A small image flow-matching model, trained from scratch.
Model: 3.66M parameters, 48-pixel images, arch dit, norm layernorm, activation gelu, patch size [4, 4], layers 8, width 128.
Rows from block 2, named by matrix and row number. Each number is 128 + 24 x the weight over its row's rms, rounded and kept within 0 to 255. All counts start at 0. Numbers have three digits each. After the name is the row's rms in percent of the matrix's.
# ada: adaLN modulation (shift, scale and gate of each sublayer stacked) (model.blocks.2.ada.weight, 768x256), inputs 172-255
ada.165 124:102114074135123152111162114120107143081120115109099113135053124108147114085179140115160122156125181120107088115107131094134141129119158144143185089127127139143110104122149125116144126117139144134152116122132138139131172134142097075113133149146114152106
ada.166 118:142152102170132172129139106129067135100116107140126140129102120145146129130179146136130108112136095148113120139121162133138142134099126148127142123181157145142153132160131130058131092108130127115177129122157145162134118131132094170142107126155141133156
ada.167 105:069114128134119128115120124145103123153126125131175130115138111138129114126134136150137146146044135113166146140148087104118139131093166130127095109144155073102120135146098118135108138112111079113108128136124106168139110116084143123142090115111103148132
ada.168 112:150082121149120127157113112123119147114110116127127126116120119106083094143093144116070100110110131093085144134141134176116150129146120125122151114147167125137137117113118106127113147104102125106152141112093138127148163166079127085113099103130141136110
ada.169 087:117146112108100131157114137138131111168145135135113137129163156128130141126135144145110100147150117124097151152150102156118158110139104136140157116121083152107122157147143120111093134102141123160174154151132095149159116095079149156145187138077134131141
ada.170 126:123138165116142135110154124140097135107111112125116101121105095148118093153156123100125107104157114110117146108132105109122178122121146137138142116121138108127135092126150110086120162131120110115114110104166082113098080113165133130109122144108095172124
ada.171 109:168181169141110114126116108157142132133150137117113127092151163118087133104118107121154142151110120098127108135102121145105132144119123138110102140150118166162128150150148107165082082127096114144125130146126134154147117150144138152133123178157114177132
ada.172 116:076119170104113128113128181118149103137131120130121121144156146126140124130134096112156125205131123117139131112121129106108106129125113134123100150122116146112117147135146089099060151124117113130117152137123167132141133125157146165133121158102141171134
ada.173 114:102100143143096152113127104140072167124119135157126123119139119141114142134170109141129126164150143111139136150101135108136129137136129115133153129107123095153144144093151131141127118089166093135117101119147149136140132132155094140144154100075153130149
ada.174 131:121137123129138140144130164108131143086119077122126145138071096166111092134120150111104157129119132134102120135128103100164126153158121116104163103133092139111134105120122123144214120174140130121124097111145120090082139135115114075124142117105115118110
ada.175 105:102107090125122132150118163115123108126119139113141131151152160120116119139140114121086122128098175123108129111100161137123156099063122134112132149085135146148115134137148161119106143162100128126099116139136142148158165137108148156133077130142109115121
ada.176 123:108120105148095091132114166131130118157131121122121118126167108090086133205097137118130116090162174123114154175137134177090135100113126116118111121125090092147123133141095130090075100114126123116138148135109139154112114094137084152123104176121130158128
ada.177 124:148124123113100173157116058154065122138123128126114130102142144150091155169133131149150137125113104138116095141132110163161157105141162106108122134143104103091081151105132093154129127130113144155167140159150084129131099134105146163162119117107112140146
ada.178 125:118109122113174112166112126132157138136133142119150114114148132120136119113119135121094163104085113152184136122136106145095116146113154128130110101095121170143121132157163148181056124089117113111177125131096123154097127178119131137118154113094125107130
ada.179 105:172183110139097135142120133134139124145118114106138118115147154128112122126108151132119196139177122103152133143140146171113089165135158178136120111147159145150125138126091138197089115126119157130136124131106100140128130116125077156132115112159129092130
ada.180 120:163094102110173138109132138127109108149152134128133120122159135128137100145120111118070131110095119088126124107118156094104138130116133097105096129138143133144136134128125106117074123103158109126101152138127109095109145096085161170130123117102108170146
ada.181 094:133137185085116111131133161122141153126126123132155154102105115122123098130137100132157143137148157104142157136150155162131103084117121164101162113134163134129095132124113147118133099142146144140145130120130112101109104137119144132133099119116128115115
ada.182 124:148122136167104103096135135103147149098115140129153121108089120115141153141094115118084132127157139104119127102137130158106107140138141131090171124100187105158149105142121173127148131161151147106129119093101135110127160141147128091101133108053111132093
ada.183 116:139123122149116164176180168136079144134104080149154108137135131117107150128180130139110093108128107140164122136163147125119157144116148134137131124114154107134165123142112129173092159152158150137120114136135077145175099078145128159139154144143128130136
ada.184 106:091149091093149097090114144141136116137115086134128152071128146116135109115142129139137129116136131159107102166143113112123092123143136126137137102136101125130140125099105123120102096122135115157142136122128125136188086161091169130137126122134114116141
ada.185 112:103137115148117145104118169108128104134131123121156103086105093159167143139088107112140134125124132133119122117122127112109129116151132111123145116169093084138149105155169103137142161163165144147138098115093116129134107130146132092092066158086126155100
ada.186 101:193133097122157123128109116091110132157125085093122148131176123131134140133070122108109135113115123114157112115146118202086149122112111117113164118117123123108152123096132167166081136136144155135155149129095140127153135155133161126097162076167155110115
ada.187 121:134151159134105139141150152109156145076110131110157128121043116158105133157137122116176116157153120105123152129121134098165138111161136138124103123140108115140148094165142106149230133146141128117102101105129125087104094115140117057104107118143138134097
ada.188 122:120160086180109137118121077104142122100124085138201141079084091170146157140119116119131137141123116088144135106154116120149143120151122105110145106170163110122132101107116097110196110109135177111144110107123094083139140173128102109108133119123147130110
ada.189 106:125117157168141114167132112086137133083111147151147126118054092128125137145109151097154153147105131130168134108130132096137141147150133133114127119144113123170140094146155123126179118091146104134141118101130132119131104185111104092109141097189127133100
ada.190 103:117136122110081109134167112164166112122081089126111110132087134117122134132174138120114141091104136155105124161159125112148169151134137090140117109097154114132126125110103152123150138129126091098141117122136120095111127115130142139137150155132152080115
ada.191 106:140082152144186114126096134137141144104093123103138140150098118135094107178157137128154168108131110144154114139119144107146112150116112145115078167147126028131126113163118143083160126126158165122127108124132157118091141086142141142131127122181109151115
ada.192 102:100105112098141104127134114142180141147123107140161136132169129121172126132087106124160151181145135115124153143095130105110155079154133106121118108168113098111129141103103104101095082128088167099151143129109113153107129150123124132120136126133117119134
ada.193 097:160144095146160124104094092136133177123124106116123119132114124136067131111131112122090087136132112113096134095169116144129084143097145135098114150141097116155149120136113112136134100101158114132164114126114137130163100140122117115122157134150149110124
ada.194 113:152086116145159119158143108147157103127160109141158102132123168147110101100142117131135086146123145138172150134101151159164150125119112156127203126127142131120106151168142155140158145115130116131105119143140149107114138120107126121152104120104129161134
ada.195 105:101097114128133146102169149132151116113142141136135100131110149090151126177200169134137137114096117141113099107161118109140103152129108106143180146165136134134091130138156136099132141113123098138079123127151195143098148133125131142150069150098138106127
ada.196 103:139109137187097156153127112104094139109119127152125171166101068161131061116127129135126164102132120144144145139119158197155108119141151132112144112113164153145126135111063106071169113141145153153153097141147155111115132133115161117116118130160129111130
ada.197 125:146134140091143139145146141143104091157142150120099130109152143142116108098125142154146139084156156122126197116164134088125154093138101137117123109101142158129129152161121129154109130091116147120198118126116108129128107080098142145141131113192104127142
ada.198 113:147125149105112107132145132113101095099149130148153108148117081096160145145172151118154121120128176107113141126130096124125160151073090146148086147148140161101120128112147149125138089156143166107132146149136120132078099174148127160142147107098113099119
ada.199 109:104099124103088133125133209153159113122137108143165117131122119120149128136136089136110082120117151143085096123128164086129100151108129126136121163135120106137112132147119146183126104143117104110138127139139113127102137075136106126133104151100104141125
ada.200 133:150135130115153169135135155170113119103134141125088117109100119117122154146226165139067142136127148147077158087116134158153087109115115133144119129118145109099084132152143125149131156130130165104126143100178123103124126150160108160155106170092123090134
ada.201 112:106085090157157137135157117110123141125128102116112108118108122138129132074132077130183097163126146157133111141096122164130147091158125118134142120113138101117124139173132175119143136069126162165120144133140129109100166113157167139134092132147134161129
ada.202 118:122125155099164123149120127163157113131131122129154155175111107158173149120109120158101139132138167140103140110146154149133151116176115140182145109151154116148136151142080151108158156082135128139130136103127130114097130108063106105118165126119185151135
ada.203 114:131169113113101129161104144129152161132163117142149132147150153087133132098127106142127136124108114126125145109092107122143155066094140149132126100072113100147130142157117132110104051137129160128146112127116161133174143122105109146129127129117101144146
ada.204 115:114129143139101102122135136097139127089116153128133143079085110148144127109117107130166089156149102109109109138094095120163112106122142120116149097152114091108161117093128140152197139128124161140097117123135113130112147107110124055128115131113132080112
ada.205 123:157139139115169136169118145119138108101099155145131121121066134154134121096182100109138139143106139112131168131120165125156125127130183105151094149110113081150134126129142140147165163143114138139171091117152107112140159132138104116135110076135099122119
ada.206 129:142113099144128152149172180133155164085116132131130133115124133142108121121192144105140142122141159101146138145104144086151118069163131103131113124176099132147153123086130091101182098146125127107112102118135113088115118124107091106132167153144104126126
ada.207 069:145168130110143110157112139103099160104114133110144119083107084134121151150112133108144142149112124112107205108113170135108116133149073123107116122122149156158158112145150116085115101177130112114143103109108138089117157133137137093108130104156114104097
ada.208 093:095147132103166139140134167118079135119133121132162145157131132147094097080153127131155143122059124126123148111176139111125105175160137124122123148047132095123126128107147142082127101129127134121161118134148074124122151092155108125126118112166133131127
ada.209 096:106129167169108120110082134128109095142129127136118119079145150114115129103130149140150108111168128134134155140066100146114178138147116123147130150152157123115144143150160119104064160093138112136132119145137111138124093159143099144132141156157118107130
ada.210 111:079095134120100130090095094121104151132123112097186113125142120108116144090153149113140135113092098121142126111123162145110169139087171130122109198123133144138153115131150124132092111127139167132148117122132143116128135112158107144116119107128128132127
ada.211 104:098161118106115122113153108136090145121127165116084142129150119125113145132110106144117137115118154178078137168120156151124111108102110130130117099134118139124086152154180162125107147146145146124136104132121150134121156127128114120127109110149112137127
ada.212 121:164121122098116137117108085128135134104113112093159127137094090101134114125205139117139166120181120132113142132113087144155132118133154132112095108142122118122124143146132150120145117119136145120116132116155137112108126128145163137128121153118158155114
ada.213 130:134113127137137118132151153106111164088098147126135139120089093153114112105115108108124146132109106099144124101131166149125101167136129108092144177129158093114112103134142117119181090114155148097110104104108120103126115178145121139098134163101123159091
ada.214 127:139143170109171107148106122091143152111114097146160117159095103147109099111109098120114088174126089111116136136125162128128151095146091156156128126147122156129113111120136151110165132125120121113145116113113155104131120148121132082114142100121086149111
ada.215 127:072141127117124088157100157107123175112100128124107112130107120131145143159099103086109125086121172161120140101106133156099151140119133094129148149088123178095147093091115118131128145152134138097139124094096131134113094110144116092117117115150166113113
ada.216 117:152134085114120149143164146145116155134125166111092153101129138147159072138173166133166121086157116115120110135074104141134117163131131124141142129114107099107142112093141140136126124140116177105132090121139119115103157118105118124155126136072120096148
ada.217 126:130149151117119099130101179130126121168134125138133152161187138122136157124073119126108103097116120118130102125137148145077143113107150133123160104134154112175123139127114146143044108146081088130157145153094109159150144132120144159108140136119109159135
ada.218 122:110116145096160134054128156097131156132122146151171141110140109143181149127125170144132141178126122133133115117147091082134131145111117098134152096108114132081109128116124102159122139160079136116126111140128140126131117134127137111140158130110158146125
ada.219 100:094134117101102138141098098134115104143131119128131127109138152125120173158146132145155092158105099136154118126130089101138122108149168140153203153139120162097141151126092122148124136139111145141132114141153116132174136154139154145138139165139125172143
ada.220 104:073163073094088132089102154124139155142128087135084124132142134117128099147138144129174057147140147186116106091146117104130142145140112151135155109109143114114119138112106126126121137133086137131097119131131120152110117097139137125131119110123195111131
ada.221 118:084090128073143111134136108129131122149138164116132141146170141150157129099132112110138101111057126145118092082154118096114101111099098098123104163169167150123126135098096106120105135100148125126137105137130141180128159151151098141137107112123110136148
ada.222 125:141126146165145125131142152123138163122131103110097082110109113085154112150123094118159191113182161137154116128130164120095110133157124115093121098158157084138160103155141113112110136130115158113113122104127112117122091117128159134111109130134123112105
ada.223 054:125169149126111131096100133131166173134130109133073115136130117128119089142084101133101128151099158141148083095170133113123113132121127123145154168128147123127133141145140158148132158119134202131098136137121097120127132141142146108124117141148115076125
ada.224 078:114132112126118108136114133116113155125120089136142106124120120105162140154120137112079138119132144096178143131101160081104118113156145143126123081147122171161133117144114108116099129135175120123110117117112158111123111099187123124113084122108066159107
ada.225 111:081118089141069143095116143127161149115124142098149136138109116109168161107146174125151093108094132179099116144131152169111124134147108110090145087078175145115088101135124143127114123142125124131124102123119090127147135095102111128117132126112086159125
ada.226 095:122158147108155109072111106142061134143127091130224134138135102098090089107124130127106099101101124119140133165160115121132147103112126111166131093074131113136154136152052140106126109106101164161161145137130119138116114148105133147122123130108115125129
ada.227 114:114129166137146148112092114133157097121132122161118111161123133149143133125209137137139142123122108124065118118126126125154121100071129096130144119109115133155115139162117144162159118085146121101152109109122138130117138127136091125149102103142129127139
ada.228 118:168108122148082091137131176113131117111101152162139074102109106084136106104146140126164115174137122113106109133128131127108156104107145095111124103138132098151111103133139088154128106111142110104134120107136135082131142122193155099108140202115152134128
ada.229 114:140107107091146133150138148132117098138139116120093154123129153153150149121108133129162157099122152146141130106179121116135118183157125130121104122137109126135141130112176147110159136115164127133142119136130156130155120108119165170137088151113124157122
ada.230 128:143150109147127097093131150122133123112129129105096146133081141106183099088123131113133077126150149102132106129130131125149128106084099103112128123099100160148144101120116121110194162147165169125191103106113130116130113113104123087103109109113122112104
ada.231 112:085182141118167142071121176118120123123130124114080143113125117141157110097112165132103214109129118150145122155109110133136173104182085126110122102145147152112121135105118165122139107135140109147114132132130117152111150129131144130126076087156122123127
ada.232 102:173142109101141108146158089121151132128158125136136132144128123118127117120102092126119158103140118138125126159174096162124140131093104111064123123152171154158167132155135118128134134126142141178149142139130091143180157138150136119121099147110105107126
ada.233 115:139126112112110138141155143110096152114142143109124109122104094170114152147137105127113050085104131148124153095118144116124163120117112139132126136112135107152138122148161137112134177187064092116136104123131076126100124087097107091116127129160150120121
ada.234 120:164123143166137084102122168093145127119120138128101116120120130129179158089077112112153107104129156138133130138118115124117108148136169120134106138103104132146112122113157109121158095098162101157173144121102113124148150114094112143094125097080100155125
ada.235 110:108127139126112147118145101112096127111124152149160134101085114141135143148139117126108132129093138146160162113164105122164138147144142119113126116126117127117123126155098136096182148102116137140107118103144138108163077140093117104129101107117165115122
ada.236 089:131147152134122132164138076117149132143137182132161114128136133133117126078127142131129119064109134116133089152107120137135157119172106131140132108128120103114135134097124135133125168139160122120170120140132108132135107121091103130125117169109093146126
ada.237 085:120131129120110128121096132127126122169140059123149132127185117133117105135097086128173149104171133165127121101158103120093157117105101144155140113109112126124109138095099111138067116124140104130123163142104131145124123159125114160119130118148125086139
ada.238 109:185156118092156119137151118133194103147126138108128141124150130123164128127160127125094057131149129114125106170127124102135117124096130101131113128134138123077103136127101128128108111120162162134152113125133108116147100185155122131131137165113140107143
ada.239 122:097125156139085136125099178116117140160153148158146160109157147097098109104144127144120113115152077136131117115129142083131100144136143101151127146091149136155135147120122112150091155158091106141149148141124147140152119146114143176136138074114066145139
ada.240 100:152152131147150145096114118138153138122138156130145128109123111153149111168143135123144141149136117124105090142092132137138135170133069117098140131139125127144166126114115143108138082118141142123161117125120100147101107117148089114129150114138154092133
ada.241 125:124102097126134110122131148110114134106128113125132114149091094086178149175170111122166132105113092128144167175131190107129151154113106107120117105137174147117140115123091144154145123139090128081128131097123078114085152160138125129132105126106128127107
ada.242 132:134140115147107150113114168115150153075094121121166118140068134104120130151122121114113150113139153099085123108053193148150127130129148152097157165114162121127126091158099092124203150103160113107130106106138139113118148109126129077102099128103146145101
ada.243 124:116106108140135154104126093114139113133125099113120098161140123120140119115127132117138147102109159144132140111107169110135140124076167137169104130110081109142146136112139143172095126117108135139168117122140132095138144078149156118128166179083071157131
ada.244 126:140114102127089137142111171120131135154144122164117095124135120163131136093090128115111086149162105081121161155099146123102120122137121134099116114164151165143128115084155144104071137149172109124120157125107135144134141088086105145100138124153130164108
ada.245 121:127134126087164122155132087130168142127128106121131089114140129122105145109068094112100087082110121153163130112139111115096128180142102120115078139096100084150136122121128126115106131122124125095162140135119158125159108108116147123084160078154129130113
ada.246 110:107121135168147132098118110139138099128140166110147150138121123102102166111146148141121105132105112123142114083112131113149163113102159168137139117100116133124081137085117163151158102154083117137123132139155138136127193136099153120150139141111175091131
ada.247 119:108104085124104129174107128140121120140136120129133102087154142165131124157145111147132107113152149124157138106120099128129117082100198128093125097113147110114152149135096160115110137104178108121122113142149136114129096196131149177145151118136147179136
ada.248 110:145144118117130137174114145115119127150131138151137086109139143125122075156118171159173115124175101155152092109138074121112128088129111158118081106143090140138104130157128161125119130158124117141138131120130055128128085122095145146118122121171103133124
ada.249 110:137161142140148122130148122086125119086125125127191132092090115144147113141111109104171150141147150125101140102107137130132111132169139116122125122157143089141161100146158114148159154122156118133111121109105119102158137154138120101098111094090075152100
ada.250 111:109158129098105110128150154113102125136143136132090158108156147127109165123103102116112151140114176079095146094114109121115181124094165168117076166082138167097160127127089118141114133153108124112095147136120146150122109108115133142111098128156086131127
ada.251 128:087125129137140114122126125096136129101122105146118105080091092122115112160096115123115106097121152073179171152099161119103178165151096122181150162131128118121108114149124132173127088111103146117118103102126108123135152144108123099113137129115124114098
ada.252 120:135103133138137155158114141125065107129121143143059126155137096141160174145094104137107126155157163138100124134146108136127115166154107131155083063139164137110108132164110135153145177106133134162112106131112153132128138117100145097131164164115151164145
ada.253 110:147134118101141156134139134136146120122129105113120172140137105126124143128115099109140119093088117103127097088086083072113099156113083114126153138136144174131141135113137083142106140122158164098157124125121103133094181115141115118131112132145115171125
ada.254 125:091136095127097121118110139122121155129107126110111139145156102100157101143093087111151144100152179131107124122120168109078113118130115122131153139120138129127158113128111103171050157129086108103126140113098148161105109113129116144093177124134101125111
ada.255 109:094115101171106144090134142123156149108111137122125115103097124101156165179171145116153131123110103112103152140124145142110139157121134141137131134107104129169142106145137096109115160141171128116086117122132142124117107144144137124117136155155117136109
ada.256 064:109125172129130113195113167118117163126101098128087129127135106100151126135100118092117129122149144098100129059106127141097145114135114100108111116134159078180148107176145134155099107131095149116148121105102133133128187123161129118103117150132111148094
ada.257 083:116168127116162110160155084135150085139121150112110168142135136098107130096142144135109152107117163155145131115155174162130140143103183147130123077148151108139112134145143141093132156107147142124169141129139092124142188128111124152140119151115111070144
ada.258 071:133158107128147144146124132111121111123123129128152121117116124132172134159115119116173145156087138106163148156060160110107097165129160138112123125153129120143129116134132124091131168092110119112135114111116129120093135171112158122109148134132164128115
ada.259 045:105134135171107121132118137123113151135106112110120110134154125107160111172108092095148156136127159108130158156157141128069130127155124107117147153133143117167162105156137115174059113159144094099143119104089138138094124123148146145099111164125128127099
ada.260 070:103131155129125106138095152107139144126127119082140108130128117110159095135123116113167172117173148159128152156116138123093142106127110107128134102104143098153146105100159082155126166148120175119120111112108176130119143083158122147102101087128127140117
ada.261 081:155107127203125137164123127102113116131109097121145085119128116154101118119109112107169167117084141133079159161135124178110124123098097109121124122185116106155155114126112143184130113196166166126159116116119183115130160080122133110115083120148120165116
ada.262 079:131094163097104118146065140119128119145127100137107121177152129104173126177079096128157149170127129116137160134141127134098158130121135132135117068157138156113142125163112111163087159122126120126120139128091131155155097198104054137110153109141108147126
ada.263 071:107169155120126102154123167104132173105105110102134101128091090098148155148093106094127142161148153118140129098103137114086122136129157107091126128154116149152160088175135099132122131140165129096135124092088139118111116123141096104082154109143123089092
ada.264 071:151113114138104148096165097153142092154135138165063150125143156153108137098150146153122099095138107157125147136127102102168125100134147141151120131135148129100100167116111154098136108118176125154144134154161152139161121120109116145170116107120114109151
ada.265 078:120117123119105118117140107141101121114119118082112155114118162126135120148141108130115126133178146126165118095145141143145120113148107105136136170128118152160118127141073134092150141134129129133132137126145136165112136073130165138136105169127146099146
ada.266 046:130138144156169136169114162108085137090113108117130093104058112122165157115170119119105146187093124129078135142121126158155195151130138152108124094123112102133141101152131136142220111147101123113148107112142146109126138110101106097114118149112101186115
ada.267 059:140148061083157089146137150120152134122127124158166148131126134147145092059116128124119138089124087143079174118115197167123080131107123122125092137142164120131135117160131129169128120123138175124187132121115135112128094122126114127120100127117105115120
ada.268 044:142150106150137145123130186152138121144153148134126137134176124132133104124151149139142142131108118098101135154179149165117131170103101125172131121108116170113133162131136157130065161135181139118115154144140120114158140142162128133149134179131107174139
ada.269 083:116136157129105109138134132122116144128126119104128115123125122128170130138104126118124105113139175161139106126177134099114111126156173137102149165160146111134143126089168131144112148119178133130181126126111119134102075110099173118115093135154118121121
ada.270 058:100134119073144121084089178109145160121113123121195107117146119106168147121111104115168124149085145111128132093144127134091101114116112135127105081078141100138135101135137116152089156138139116104087133117095154138099129105136083133103082125148133115119
ada.271 089:119131116137165109112109106133130117127128121129115142165095111130118136169155158128125151111116171152095074087137137110131154111144129118142121086163155153151151137112095136089133150120075166121176123123148114099113146115151112135137119117101131104124
ada.272 044:118085134108126118131156104157121116123131144100163114146122115133123092097113142141119073067114119120125099125150143108151178180087116119128128123112074167118103133084126157130186126149144137092150151125135134121109145139128150115127108141095166101133
ada.273 061:100105125072151112097109122142144109112134161148109132124101138141129138114136115135073151123149146128104110126139146118153094091149066145129149110099145107124107124088080118140173124108119149138107120131148104116179150095094137113138104145130122145142
ada.274 054:104134163128159107152058136121109141130133113121054140124140109125158134103112100120100132149112174103124151116167150098105155115096118119115130152135181130117104118169180117149114157089130107121121125121113175131124126116172135126109143151118148120113
ada.275 082:160159155115126117176101149127095124139115115121131137100150134133112114152123126128113137111145099111086106159115163094108103137117057153118133147152108099146122131141148106107091123114161084130085142126114096131143096104090137126120146101100096139129
ada.276 089:153104100173160128106156111116126133133116093137108150118130154122121086087134120131185134156131137151132150143110110137134105099167108144130175150097084161145101125048124165113129182133173148143094134123131109122129147130095111112145122124117191113130
ada.277 055:184124112141096154116125132144117134137151130146170121107156137130110119133133127129110146170126130140116174074100151110124136111102140148138148100102149095128146141113102123127099121153174177150148145140133111116140102110145126146136107181116113183141
ada.278 044:112110104105141156157144116146138127161140093151123120136180141156113125122139128133149162126095097123180085133133119163121073111142150118148118113122129110132157155105126120125053144102133081148169133142135079158163121124127157171152144166104152129139
ada.279 084:101122141148105131154111143105126140127137144080074105121129109128142120143127110121125118154141144085119113097177136115112068152127112113141098135143127096137154110094136132108115147092134164131163121122120137128123119135161173152120113131116148147120
ada.280 112:153101138127106100115109138115126153129128095110093140155138121118080129123088130125119180168182119052148142136141140159102162139130104113127121160119131158162116117127104140147098080103161136106125133126113135139117088131138114135107186167152117104122
ada.281 083:152078129111109140156113137150133116136115182143099134134119138115119159181141124142085105110120082126087131136129084177151082152108146156141115143123069117098104145115104090133146073109142161152115116148144113107161141141123153119138114150145141115125
ada.282 057:075188150158133126124122097118114141135105125129113116138160100113172148151118098109115091109119134097081134143138146139097123133179138116132112131131088098170160115167141101124093172137148182103091128118105152143118122162139145139109131147081155156113
ada.283 094:144103132119139123170172120147165101122139136110141131103117124123102141129140126148133099141135143107140125117150137148145111072191107170125165093156134088117116139087125173154138129123127116149150142141149147144148157173136134128147095140166134140132
ada.284 066:122144130150134093125085177110160148107112131112152102115110119111154142142108132111149154148152120104111136155129112123095160120176094122109124150139136171136158102147127124132123092131175153124151122104101139131111151168142077118093122152147100161103
ada.285 077:120176152120146119085109156111116134117108116109097114156113095106140139091103129118149127153174150116121109076102136062099091124119103146128138128154125136120126109136130125102113099109119147128168130115103135114100114122093120124111091081131155151108
ada.286 067:176096163140198156134128099138143109130135096147124142124157127121126046121100130142130120110120160134123159146112118108139136117142179108156126143096141115137124134136120144115118147141057101123107132138144188111132139143102136117141155150113141123145
ada.287 082:129105104120142123154133168147113094145113175097163127129130124107116153095130145122092149153111139066053148133143113150127118109107110121155128110108100109108124128118185086152105104142114132119127139112143080083109122130118140122135147132163102071132
ada.288 048:073149123159130139142139098119093104126126161105076141148121129140117138124116099144153127068100157112132073105112139172149111171126128166118094114142121138120130121096135124168185157136064126132098123127117128113120127109153099118127124097114136108128
ada.289 062:094087153108133116112114122140163126140110108122184144137167123108129114134115104148118124185135139124113158158123081108115154133132130148180141088095105109145137127098135119122097180121114191126145136143123108153152106091118098141128181087140114154136
ada.290 067:085103111117121165076105095131151093144139100158108123113148132160132105086117123131120159158140091139117118132109104105132093074158163136126176177138162099120110148108125152087126065099116103143126159140134148135108147161131164125135140074128159144142
ada.291 085:118124104145182172092121133114140134123145102124112105146131122129112169119096124119126138181143146151071110117106148142111130109109125153122099133092137126134141125144117133130118093133174123127097119123108143131121207152151137106113180132131098130114
ada.292 098:108131143107115093151071096143107169137141133098155139124147108142123168143123139129121112160149144108141133112159150124116078152114096119116136152129070114116118122127118160116109194121092102115090168149108125105141168155114151131106115126107150125136
ada.293 090:175117129149120169149144124106116123155118111089144128141168129157087139169117127109141151105132093120151105124120152123116137075130123124141148121147141102148123111169142103138112118105147103130121108127122113088152122149156083142115131075104115121133
ada.294 080:070114101145131125102184116157107110132140134148142152134138148130125123099153147149161098140139105130108143135134093132161142121143108118143138144114125100126142150112131126097139126136119143147085136148160115138151130141106121144157137186109090122153
ada.295 095:152125157130162155058119108149133130126149140158141149157120117111116118097143117145120176106154118145186123113124124129150138129094121150151161169151162110105101143151135121122130176169128123127107120152146106123159166071117136136153106107111119132144
ada.296 068:181134154150148099134144102118103149134100128119165130096138126120176113158120121112146104139163133102141169152151113141097127120144093101136139101152136114111140117175170111170102103129167127140155139121110165144106163109118128121112158146142136137113
ada.297 071:181130142114186116160162165111104135130129135113134127113123111113113112130117123118132153119169122098141093129100133121115096141114102109131130111070088155161141129136114101144113132150143099136156106125117162131134090126111108139120152102133127110120
ada.298 089:162099112115167088110149163144142107126122097124158126155120129111092108175135141130098115133122130159180143092145137159139070097121119120148166156125114156140133136169142161116142138120120130143186120122133131134139143146140113124142145097084138109129
ada.299 069:084122145183088124150139086115081160110102171118117107143105103112150169155136097107159134125193178117137122147119112116113148111155171126109166102087103191149129102110125107174145128098122192117120105110106102123150122115144135132106112123171103115113
ada.300 084:122111129127131100136139144118089125128134136133090142148114142168157103142123111142166177108150128124120118131153142147176106096152109136127103113156148124107076141130067152122201143135144118137135132135142144128148102139127163116142137092102115175133
ada.301 088:088164153114146085116164132116145139137109121113117116152133142107139129133105119119133112132138134134135127173124139173110154079080102135112107141156077121131117117142152165134110139150127117117151143119118110117130093143129090132119147136122087114110
ada.302 070:103114127125161154106100057143133124132119062153143146145123131136128123078128127144158079098118082080083127137128169109145146140112094154120127147088096135121131138095165121150145167132106163141121145137129147142166114119103118144142160117139151150137
ada.303 069:129119089132120095115152089136143097114121170136102141126106138147143124105152158132121069134121118143112109159128150136151130163125086131128113075130129094121106137101079073090142139159101157132108107132144135118152099083114145123143104195147159115139
ada.304 067:139085150116134168134144125135129111125135071128124154136138152134105158098168154141113139124070114157134094141110136106177110185121117140130137123151104106137114139141131132154155108094068151134115131132168108113154131153115126148163143104129134118149
ada.305 088:150090107078127132133144141137140117139138131123087164119136165137153137142141148145112136139159137086174117124130144098145148133136137150136128092061129068081147142096128180072128161169110133107148142127131086115141167138135085123141125114136134137140
ada.306 070:161148137137128111140089170108138159116103120110101115116095120096138177142109140093107158148164122117125135116128167114092106115125169098118121133176167094157156103137156096143113137143128136102152107100093131143141122133168157113097149159167133120093
ada.307 090:147089125148139095114087109114098149127124083117139129109149138098148098148082118136110196183071129101092116116109097112107150126119125119146119110097135155148141130131137124126078153113092122117089149138131151156081113091153149106124109109118130150130
ada.308 079:118100127090115103155104099135124121144119139130110152144155138118142171100142162144120133132097136142140121135153122104133156158140148101135132142143117122151119143099091116165106144140135174126058126141141126146131088143166188147137153116153116149146
ada.309 056:172149112128122117099112148114098137132113147111110130143121110112099129126127152103139108163091107135121144153123171093116121161147149148124089152112140140128123117084114125123134166150149091117126129118108135128117168108125128134112104126084093115113
ada.310 051:125080150134171124147129114110142095113120166162134127132122108152095111116108152139135123118164119082135153119094122128153181107128130144124140127112149132112136113132109114134181101137129147072132145138127182133127149126112111124120160152121093154140
ada.311 102:118093112126101127156111076115135126131114180117100123141126121092139107133102156122103156105134163106171146102193111137115098122133155156107085129119129135114137121140146135100114105129147168106135148121114106090106089139156139117110113145161102120114
ada.312 070:131164112147131134148117126103162147118119108110144100101099113117106150172100101099119135113120144098142134153107180149090139109129107126109148138154134091150124098113146099176117068139165100114131118104087128127104135094177106116087142126151099147101
ada.313 041:133082109077110134117144106157117100106165142158123151105076154148136138118168153150161097088167089138119134167148117129179159122131123163124133140094144134104094154121102172109174106120149099124090122147170151119123143160114129121163139095098147158165
ada.314 070:141136153151110134141075154124094146110113107108113127104097126101151111131135140121171098119094136103074079084144166146126112125124118126115177094130157133116152117122117144163142120169137111122126139117126122116137151128147124121124145141216067134124
ada.315 037:111158164151113133156093158123102153153104122115106094112169124117154112119096121099118136152113143120116158122117171133090080117135087135097132155130143144144159117164105101174091123130113128121127147117093103132116103126150118127102117096141140143100
ada.316 023:136097097087162120151110099160101124115163087165146140147093139129093122125132123128091124101141102146138146119160109158156109156112159130167083137105111128113136119152140134127182135107119119176116126119149141115167141163117143122135121113086163153132
ada.317 103:117152075148150164146114145128107146148117118106100139146126126136132145140123158136119141103131149135118147123115107139133148166153105116118161134111086120085107130101144132132126151093129109132124083127118120122137156120149107158133128119141112083126
ada.318 057:120159155124126115136071189113119163097104109117183086097086095122149162175094099105132124172130128129134154090137142101091108131133119126108114153162114125144141094180123109107147121160123127112147115099092140115118116132150101100091150110140121145096